From a checkpoint of a small contrastive image-text model: encoder activation swiglu.
Rows from block 6 of the image encoder of a small contrastive image-text model, named by matrix and row number. Rows with one number belong to one neuron. Each number is 50 + 10 x the weight over its row's rms, rounded and kept within 0 to 99. All counts start at 0.
After each neuron's rows are labels from the 100 images, of 14848, where the neuron reaches its largest size: "top examples" is what is common among them. Only what is clearly more common there than usual is listed. The data: numbers of one to four digits printed on busy colour backdrops. In brackets: how many of the 100.
# gate: MLP gate (encoder.blocks.6.mlp.gate.weight, 672x256), inputs 0-85
# fc1: MLP up (encoder.blocks.6.mlp.fc1.weight, 672x256), inputs 0-85
# fc2: MLP down (encoder.blocks.6.mlp.fc2.weight, 256x672, transposed), outputs 0-85

gate.286:54 64 57 45 42 74 50 61 35 60 36 59 53 64 49 47 54 74 44 69 48 38 29 28 48 53 40 66 57 34 51 58 60 54 57 52 50 68 50 41 55 59 45 50 43 53 35 56 69 53 48 65 55 44 55 44 27 43 36 50 68 58 66 59 50 43 32 56 54 62 52 62 27 35 41 52 79 62 73 59 46 53 52 54 49 38
fc1.286:55 44 42 56 60 44 50 44 54 46 66 43 49 56 51 49 56 32 46 45 49 66 59 75 50 44 47 51 42 74 60 42 57 43 41 48 43 41 53 54 50 60 54 44 62 48 57 34 31 58 33 56 36 47 42 61 72 47 61 45 36 39 35 47 41 57 46 43 51 47 42 46 66 62 48 57 51 40 20 45 44 56 64 40 38 50
fc2.286:37 33 50 48 54 52 44 50 48 44 25 58 51 53 63 50 42 49 48 33 45 41 64 51 57 63 55 42 33 43 38 39 41 50 44 42 67 61 66 43 45 50 54 56 65 53 44 46 63 56 62 40 62 60 59 47 36 46 56 46 63 41 47 37 45 45 56 54 34 40 54 45 55 47 67 60 54 51 53 47 57 49 47 29 68 55
top examples: length: four (51); the digit 4 (48)

gate.61:42 46 41 55 42 38 51 60 57 60 55 42 55 51 43 58 50 49 46 48 53 49 61 39 46 54 54 57 68 62 46 59 48 41 45 45 50 62 44 43 53 40 56 61 35 51 54 67 74 46 48 37 65 55 51 52 67 56 51 48 64 53 44 54 41 60 60 53 59 39 35 57 44 67 43 34 61 57 58 50 51 80 38 61 46 53
fc1.61:43 77 47 42 46 68 48 43 48 44 51 48 42 56 48 58 36 64 41 49 46 44 39 49 44 34 53 58 39 44 56 46 52 55 49 51 50 77 22 52 47 61 62 47 67 46 55 55 37 71 46 48 31 29 45 48 52 47 44 54 42 51 42 57 52 47 49 55 55 40 47 45 50 52 60 50 55 53 52 58 31 49 78 56 52 43
fc2.61:44 43 65 52 45 36 49 49 65 41 26 54 29 63 63 54 34 58 27 08 55 47 50 53 36 45 54 47 55 65 54 41 42 60 52 57 64 62 52 46 38 50 46 54 50 48 51 42 43 57 30 51 63 58 48 47 63 37 64 57 60 52 47 41 44 50 55 57 61 36 72 57 33 53 57 59 55 59 70 63 57 61 49 77 55 50
top examples: length: four (59); the digit 6 (57)

gate.386:49 46 46 57 53 34 58 44 61 56 51 57 48 29 39 48 40 28 37 56 54 46 51 43 62 56 52 41 52 39 47 31 27 37 53 48 28 41 39 63 49 50 53 53 63 55 63 40 55 47 42 54 47 47 49 48 55 61 59 56 36 44 45 62 35 56 56 37 48 54 28 48 45 49 48 46 39 31 36 25 49 49 60 47 55 46
fc1.386:48 41 51 49 46 56 65 48 55 60 38 48 54 65 51 59 56 42 37 28 42 44 48 69 52 46 41 29 33 76 56 47 47 54 37 38 40 56 40 70 53 59 58 40 58 54 39 43 46 68 39 47 36 51 47 54 28 45 53 42 40 34 46 37 54 44 56 68 41 34 48 45 52 50 60 51 63 63 45 45 48 48 63 37 47 52
fc2.386:71 76 64 46 43 45 62 54 38 70 75 45 42 52 59 57 66 79 52 68 44 47 35 23 52 41 37 74 54 45 48 51 46 46 47 46 60 50 52 42 32 58 57 42 42 35 53 57 61 40 40 53 38 50 39 49 64 46 41 50 52 54 63 62 44 41 44 51 52 53 68 45 55 45 49 54 33 59 31 70 50 35 60 55 51 64
top examples: on a plate (77); length: two (54)

gate.343:45 41 46 49 47 31 44 64 52 50 43 39 59 40 38 46 20 59 32 53 39 53 44 49 50 49 46 40 56 69 42 48 40 39 44 52 32 38 44 50 46 47 60 46 55 64 37 45 49 74 41 32 56 52 61 49 56 55 46 49 60 51 56 48 34 57 35 50 61 51 39 67 39 49 57 49 49 37 26 52 40 44 53 39 53 54
fc1.343:56 42 69 38 44 33 43 64 48 52 41 44 56 50 37 52 47 45 55 55 52 56 39 58 44 44 38 49 78 73 49 44 46 42 61 43 38 61 65 53 50 54 64 49 54 65 41 55 33 55 46 48 61 53 50 44 57 42 53 43 49 59 55 44 47 59 51 53 66 53 42 58 41 45 41 38 58 47 54 56 60 33 53 43 46 54
fc2.343:49 57 42 51 53 51 47 34 29 51 61 47 47 60 46 61 51 48 55 71 50 58 50 63 59 50 56 43 47 49 42 48 48 57 55 58 47 48 60 43 60 20 57 69 46 57 58 44 46 53 34 61 50 65 43 62 50 59 54 36 66 60 53 70 50 55 49 48 57 62 46 56 45 64 60 45 40 36 28 57 43 53 57 57 50 49
top examples: the digit 2 (49); last digit: 2 (28)

gate.137:52 47 50 38 57 29 35 53 63 45 41 54 48 48 43 53 40 44 48 61 53 50 51 40 39 55 43 46 64 63 55 36 37 40 43 43 54 60 59 47 57 39 63 53 48 79 57 47 54 56 43 48 52 52 60 50 63 53 55 52 49 57 59 46 34 69 46 36 59 59 54 47 47 27 46 36 64 40 36 47 59 55 54 31 65 53
fc1.137:57 60 37 49 63 39 64 57 68 58 39 39 47 42 41 41 47 57 51 45 62 55 46 55 36 35 47 40 56 49 55 63 54 48 43 64 46 42 49 60 53 43 50 56 41 40 56 46 33 44 46 54 53 42 59 49 66 53 56 39 48 48 53 50 36 60 37 42 55 56 41 62 53 53 40 53 40 44 39 55 30 66 58 39 48 68
fc2.137:46 59 45 63 44 64 48 50 42 52 45 68 52 62 49 32 55 67 46 53 61 51 51 63 49 49 58 57 44 26 64 54 64 65 82 58 57 45 56 49 62 45 30 57 54 38 40 58 40 43 45 72 48 48 55 53 37 50 34 54 61 55 34 55 48 59 38 52 53 57 57 63 45 43 60 59 67 59 45 59 42 61 56 60 57 53
top examples: on a plate (72)

gate.107:34 30 61 52 52 30 51 31 68 32 49 57 56 50 63 55 46 35 47 32 49 57 72 57 49 56 38 36 43 50 51 25 29 59 62 56 54 56 63 47 57 47 47 62 46 58 46 53 49 38 53 41 55 55 69 58 57 58 47 57 40 56 30 46 34 57 53 42 41 40 39 51 55 48 47 48 46 46 37 36 54 55 43 55 50 47
fc1.107:50 52 38 61 46 47 56 34 52 48 77 45 45 29 52 40 59 30 42 45 63 54 52 75 54 31 57 41 48 55 53 27 47 47 45 58 40 42 47 51 46 53 49 45 62 47 52 44 40 47 49 56 42 38 37 53 63 52 51 59 46 35 44 52 50 51 35 56 54 54 41 48 54 57 47 56 34 43 31 43 28 48 67 50 45 44
fc2.107:61 67 61 57 49 46 46 59 40 54 69 46 51 59 31 24 55 73 44 57 58 50 31 69 57 44 45 46 60 53 62 54 69 51 58 55 39 51 53 42 57 50 35 63 53 42 49 52 33 47 34 58 43 56 29 60 52 40 40 53 54 51 41 59 34 55 46 60 69 46 43 66 49 61 42 59 58 54 50 64 44 48 60 59 41 38
top examples: on a plate (70)

gate.531:44 43 21 54 64 62 43 43 60 49 56 48 52 47 46 51 35 55 55 28 48 55 66 56 55 40 38 55 60 60 51 47 34 47 56 64 52 59 31 30 50 40 50 64 36 54 46 46 44 56 47 45 57 58 71 44 56 54 51 41 41 59 44 41 48 62 45 50 71 43 25 59 47 54 53 41 42 42 36 56 63 65 48 61 31 58
fc1.531:44 26 57 36 49 30 55 34 60 43 60 33 40 48 45 63 55 27 50 47 60 48 62 53 50 61 77 47 32 51 59 34 54 48 41 55 37 28 45 65 42 40 53 55 51 35 46 42 33 63 64 62 44 59 34 44 76 46 63 53 36 41 51 45 54 49 61 48 53 40 55 45 60 79 59 49 43 46 32 40 45 34 50 53 48 39
fc2.531:50 63 44 53 57 59 49 54 42 42 47 36 46 38 55 57 44 59 41 51 47 48 45 53 55 39 50 31 72 40 42 51 50 51 64 69 48 28 28 37 43 46 57 63 48 41 50 48 32 68 64 49 58 48 47 44 58 51 53 32 40 57 43 50 51 44 16 46 49 42 45 66 44 48 42 62 39 42 33 66 47 48 47 50 36 59
top examples: length: four (57)

gate.585:50 31 42 47 52 55 49 47 65 45 50 43 61 45 40 48 16 52 58 58 57 56 51 50 53 62 53 59 71 49 60 46 44 32 55 56 33 32 39 55 62 50 54 42 54 71 44 40 47 72 49 40 46 47 57 60 52 53 57 68 47 50 55 39 45 52 62 29 55 47 52 53 33 63 59 39 58 42 49 51 66 51 53 61 40 38
fc1.585:39 62 49 51 58 48 52 52 57 44 37 63 57 50 54 47 46 74 53 46 48 52 35 46 67 48 47 32 63 28 59 44 30 42 69 70 49 51 67 34 53 43 54 53 56 67 42 58 56 38 50 37 51 47 65 52 30 50 41 60 41 41 40 61 31 54 52 33 47 46 39 69 33 25 39 52 51 36 53 63 51 70 46 41 43 56
fc2.585:25 49 46 39 62 37 44 45 49 32 26 44 43 51 42 41 34 58 46 52 54 27 38 34 33 50 52 48 48 51 58 41 42 55 52 54 55 64 72 42 40 47 50 48 47 55 47 52 53 51 57 36 61 66 72 42 42 37 43 42 57 48 59 40 33 72 43 45 73 37 59 77 48 33 42 46 58 41 54 44 59 72 51 50 53 59
top examples: the digit 2 (45); first digit: 2 (30)

gate.562:54 49 64 39 43 52 43 43 64 49 59 55 57 52 59 63 52 34 51 52 45 40 48 33 38 40 48 25 44 57 28 46 51 59 48 62 46 54 51 52 47 50 61 37 47 76 51 47 41 44 42 49 50 31 40 52 51 62 60 51 45 53 43 55 42 72 55 51 51 37 59 59 60 22 42 38 53 49 57 61 55 42 48 49 66 54
fc1.562:54 42 41 49 58 63 42 44 49 43 39 51 66 41 50 36 47 45 87 31 53 55 33 57 48 53 35 63 61 43 50 39 41 43 48 36 75 50 62 47 58 68 45 44 64 65 55 51 74 41 74 41 61 52 55 60 59 46 62 56 58 42 39 52 64 46 45 44 43 52 52 48 56 46 60 48 46 63 61 40 54 45 36 33 42 37
fc2.562:40 56 46 54 47 47 46 37 54 40 54 51 47 44 54 35 64 47 29 31 51 47 43 51 55 43 53 36 49 60 52 36 37 49 37 44 61 38 58 51 54 44 42 31 53 45 45 52 23 59 62 44 56 47 43 60 52 44 39 45 49 43 26 40 46 55 36 55 47 44 44 52 63 32 37 67 40 40 47 51 40 59 64 38 47 46
top examples: on a plate (100)

gate.520:47 48 39 39 76 59 46 40 59 44 61 54 54 52 55 41 30 67 56 44 52 48 51 59 49 40 44 41 51 37 51 26 29 47 54 69 72 40 65 41 46 45 40 44 56 53 51 47 59 34 61 38 65 51 72 45 54 47 54 57 57 62 45 47 38 68 48 46 72 65 49 68 50 41 57 48 40 37 45 51 62 57 54 42 47 57
fc1.520:35 47 60 45 49 39 58 27 36 46 49 29 44 48 47 55 49 37 42 37 53 45 39 73 61 48 69 47 32 49 42 44 57 55 38 43 59 41 60 56 33 46 49 46 60 36 42 51 41 59 52 54 47 59 36 41 69 51 79 51 44 52 49 38 49 44 73 48 42 56 48 33 57 64 68 45 42 46 56 33 48 57 62 37 51 50
fc2.520:58 41 50 49 51 55 52 57 57 51 63 27 57 50 56 47 33 62 57 59 46 47 59 57 46 56 41 51 42 62 51 68 43 47 54 53 47 23 30 51 57 53 38 40 57 30 39 55 48 66 65 31 54 45 54 50 67 50 67 50 51 46 54 41 47 47 45 50 54 51 49 61 76 63 53 59 40 47 32 64 45 42 50 48 55 51
top examples: on a plate (79); length: four (54)

gate.96:56 61 43 31 44 69 50 70 41 69 50 41 61 54 48 54 62 50 50 72 39 50 44 59 54 52 59 56 53 35 39 54 63 34 54 53 31 43 22 51 51 33 49 36 40 71 46 40 30 68 32 53 42 45 46 45 38 37 45 37 40 38 49 51 45 57 39 47 64 57 36 50 49 59 55 45 45 53 52 51 61 53 49 54 40 41
fc1.96:27 50 51 48 46 59 54 49 48 35 65 73 46 42 68 56 49 51 33 39 45 47 65 59 39 31 55 34 47 34 42 27 49 66 47 65 45 50 53 42 51 45 53 64 53 42 39 47 61 47 57 48 58 57 64 46 36 33 60 64 24 45 43 38 48 52 53 64 57 59 27 42 51 59 43 64 55 55 29 34 50 47 63 52 60 50
fc2.96:46 52 53 55 46 44 43 42 47 44 61 41 45 59 49 42 45 43 54 61 51 49 39 39 48 53 27 81 58 53 54 52 63 48 42 40 52 55 55 47 55 54 55 51 58 58 51 67 58 56 76 42 48 50 41 55 43 47 43 47 56 59 55 54 45 52 28 44 61 62 59 42 46 39 56 53 66 61 62 43 51 48 52 48 59 31
top examples: on a plate (78); last digit: 7 (26)

gate.559:36 50 42 61 63 59 45 57 64 28 39 44 48 46 51 38 25 58 43 22 51 49 48 59 55 48 49 22 63 52 61 38 22 40 60 53 63 33 40 40 54 44 42 52 55 55 53 40 40 64 48 33 71 52 63 47 53 42 74 54 49 56 42 40 40 51 33 42 61 36 42 56 36 41 43 65 34 29 36 61 57 58 48 51 49 47
fc1.559:49 56 42 73 49 76 54 53 56 44 28 53 55 64 68 43 40 48 68 45 49 57 44 53 43 38 54 45 47 20 44 44 45 55 74 56 60 46 48 42 57 56 42 58 49 34 62 63 45 44 49 40 65 37 64 54 49 46 61 56 58 74 38 51 52 39 38 51 48 53 71 63 40 47 57 64 49 60 52 47 53 57 47 59 67 52
fc2.559:44 32 47 54 59 56 69 43 57 39 53 39 31 51 58 27 43 50 55 36 61 55 44 55 47 57 44 64 43 47 65 34 40 46 31 33 67 51 70 47 33 56 29 47 57 42 57 60 64 45 57 33 67 60 61 43 56 37 67 47 72 48 49 28 57 49 60 44 47 50 53 52 58 41 52 58 47 57 48 43 48 54 35 45 60 52
top examples: the digit 2 (55); last digit: 2 (35); first digit: 2 (31)